config.yaml
image_size: 32
horizontal_flip: false
vocab_size: 15
conv_stem: false
optimizer: "soap"
Rows from block 4 of a small CTC image transcriber, named by matrix and row number. Rows with one number belong to one neuron. Each number is 500 + 25 x the weight over its row's rms, rounded and kept within 0 to 999. All counts start at 0. Numbers have three digits each.
Before each neuron's rows are labels from the 100 images, of 14848, where the neuron reaches its highest value: "colour at peak" is the nearest of a few named colours to the mean colour under the peak; "strongest on" is what is common among them. Only what is clearly more common there than usual is listed. The data: seven-segment displays showing three digits. In brackets: how many of the 100.
# fc1: MLP up (model.blocks.4.mlp.fc1.weight, 1536x384), inputs 0-191
# fc2: MLP down (model.blocks.4.mlp.fc2.weight, 384x1536, transposed), outputs 0-191

colour at peak: grey (75)
strongest on: the digit 2 (92); dark on pale (74); second digit: 2 (47); first digit: 2 (31)
fc1.742:484497486500496491502483506517488511479491497486540509446504513527506548444506499469530483488522541549491495504487493505477470529502496464542511490496477504504531497527492499493482509480502508480497482519505469493526497517488454506520498504494470499515491501481525507522491475468516474516490475504523502472482471479507510495499475509477491509453506513494508479541492498491484500564432472462504468472510539527536511553427504495460525549493517482484515483457467540509482497474544497498479498473484455517549535507474540500511499449518444501518439484542473554499526463445480500493
fc2.742:505504501561450483524496504508518499455535489516491543495477505482503515476603539470483483449511489494487503499479481484510487552510483516484517457505441515510518510491503499462505518489457508533479489513545463480541489527502486504503502481496493490542545567450515471494521507451531554484498507493489459495505498487506508549529481505479470524502489510497535517507508469481510478494499487566454502511525501510516481523480425482437510496526507497495519536490481477547519501498479463518490485499493482495481462481534531506518532501463452506522508502489511497536493560491527497499

colour at peak: black (50)
strongest on: the digit 7 (78); green glow (39); first digit: 7 (35); second digit: 7 (34)
fc1.629:502478498516461480543506527510493508502566515503534502517532525501465492537502491524467491464476453499496563513480541529454506487512494472497470478522491512499489507512553496456467489475495504486494493500510517500511513534525490470463502503494500506548523497492457493486499542462500478511510500517472520484526584490504521526523525424542519501483521544475480500533511451486509527529476549491502503490532457503496504523531476511448450509496559499515520480540502543492529575499516526490545502521456504520463489498485477461521546457486489515470518504534461541495508553457470524486
fc2.629:474499461507445503441466514453485472506521501527515491540509539505548445470491544493524529484498508482489516512509483468480485486476479510488521493489502512514481512517473479471499466494556562527510501513464479503505508499518510494474507492490508514482529457518478532510507504500490497507439489512488510455493513471483414511491501478532521513528457525499490527459510498562480514481489529501474495545483499490491488501543499473500480507485503509560475488459495491475507493508474502490500471453518512508510487499504494486504464512514485498520481510476500478500493482485500466498

colour at peak: grey (91)
strongest on: dark on pale (94); the digit 7 (58)
fc1.583:467538511483488450518534440477519499543491540527496516505519539437502447510522489515503479490520502522467508466478510473476509500488461483502511492512505501533509484547563497478492516438485540505465510451453471498471479495508500497557507474523499507505500485532507486489500460500541508491504519482481509528474495538466468500497503477517475502550479496519501453484489494502517489473577492436492535519462506505435458503478499501534514493488483461456491510537485492495491475481531501526506530489499483508536514505564527499552497505495493542474486542494515522445516500479526510469
fc2.583:471437502500528537491491496519521488502455472470504472484468463503501508485535502480477521500545550473531496499507517480491494477520472528475480507439535538495540517501499497507523446538497495531523542482522485528476480528526498501506485531458498521521505437501500487530493557500526462513506459477497499501452526500470499481517522512543513544486507511496477500514520502534495500507475548488510521560451510484508490477494518497485512508471466465461498453519501494535461476494511523540483513477529509503500482529496523514535535525500494469504508520476523499529491482506488555476

colour at peak: grey (88)
strongest on: the digit 0 (95); dark on pale (89); first digit: 0 (49); second digit: 0 (34)
fc1.499:499496490505508497497497502538474488511437497478500488507496545527440523476538503561492497505519455509475499531509471497533515518516503504497473450486484517491492494544521478494505540466492464514517451439504523507494462545474538474543483476496501481518529494501506498510487554517497501477534581528478516498487488501507477506438478493477513459474498485537523531471517478515488495481526531519457495487453529530506484484494506511532519490520490477510494500492491523530474476513509513513501505479499509525562518527503459481523477526532507487514513519495547509476537523490510491498
fc2.499:510493505439513563509521510511502496532499471487460469501493490527448511457521496489500528483511488488506471475526561502515456516486485470514489520511474568554479502501501525513499514540488491512480496502537535482483494508482518482507535457508491499533476476500505519504486485507486501482517503492469505505516493479514517514518493459474492556507512516487520500481490477507468488510509505510490496474490459493528493506518544529485524494486472499496478509470467466460523503499501494521503510467503539547517519526474497465526485480510544520505564495501493471526506563568489501470

colour at peak: grey (94)
strongest on: dark on pale (97); the digit 7 (58); third digit: 7 (31); third digit: 1 (26)
fc1.642:506481473516531526518496490517490450482474484518498509504524549489493495501472480537523490503497509499566517494516460508496536493488548511528528485504485515501477488485505432518496496513454516515493476487527492520504436491456500510511487494523493534486526515466483510452489479552527492515571539516516522474465482479515504448491511500483505479493507499499499497461505507503455521491497511586467490542475533540485535500518480519500588483532456482491493479472467500457525499536492467534494499514511502491497515503528519501507450492500482503507500498522505474521538528504495504499
fc2.642:471524489509505504519533475531529467511488467515476499555497503521484523480517474530546507504485488480519509462491498498516524488487501498530485479470501537476432477482462508556482517482491496491515500515480524448493507576493496488487471480525517505530493541429495493494543488495505539521556528538483505546455508500503495482494494466506497492461483509481513499475493523564500509510510516519571490467511484494517481501501512531504496509501520498522505505499495517503487498495476496493464446511516483499534524527490496507497513489502492458480521512498516494526504512502473452490

colour at peak: black (25)
strongest on: decimal point (100); dark on pale (37)
fc1.715:487536504453522522469497518536523512577483475504531487475527496492523482480570503501513470495501524460533534492510516479493511449497486458476455518501466469540534501484509478481506566500524509516508522516509525531498508507496486509520504537501509485516491490539507476513532515512462486532565491446513475503516498509515521534493482487462516485518496521515502498473534509511518531522502493498529480514477531528507515515533511542492511480455508501515474491506483506530511522532529555507485532453476504482529529513517492469498532522492492492526454514488557474519462521484492532504
fc2.715:541501498522498453500483481518492434502500486499500501500479506511490464459486501553479524508494529512498504513501485484536502511500498508496495468495492521503531465501512503522475507425504504556534495497491443512489532494459596512503511500450501491489538526501491492521532517491482479492488480458508458515507497492510483522500501526524545505525502494507529488486489512516480518542467520491503450468483529495471497513462495539506477494510509517457486499487490506507522536537509455512489549513529495483466466498507492502515519488502534443513504524498503561518497505486505496481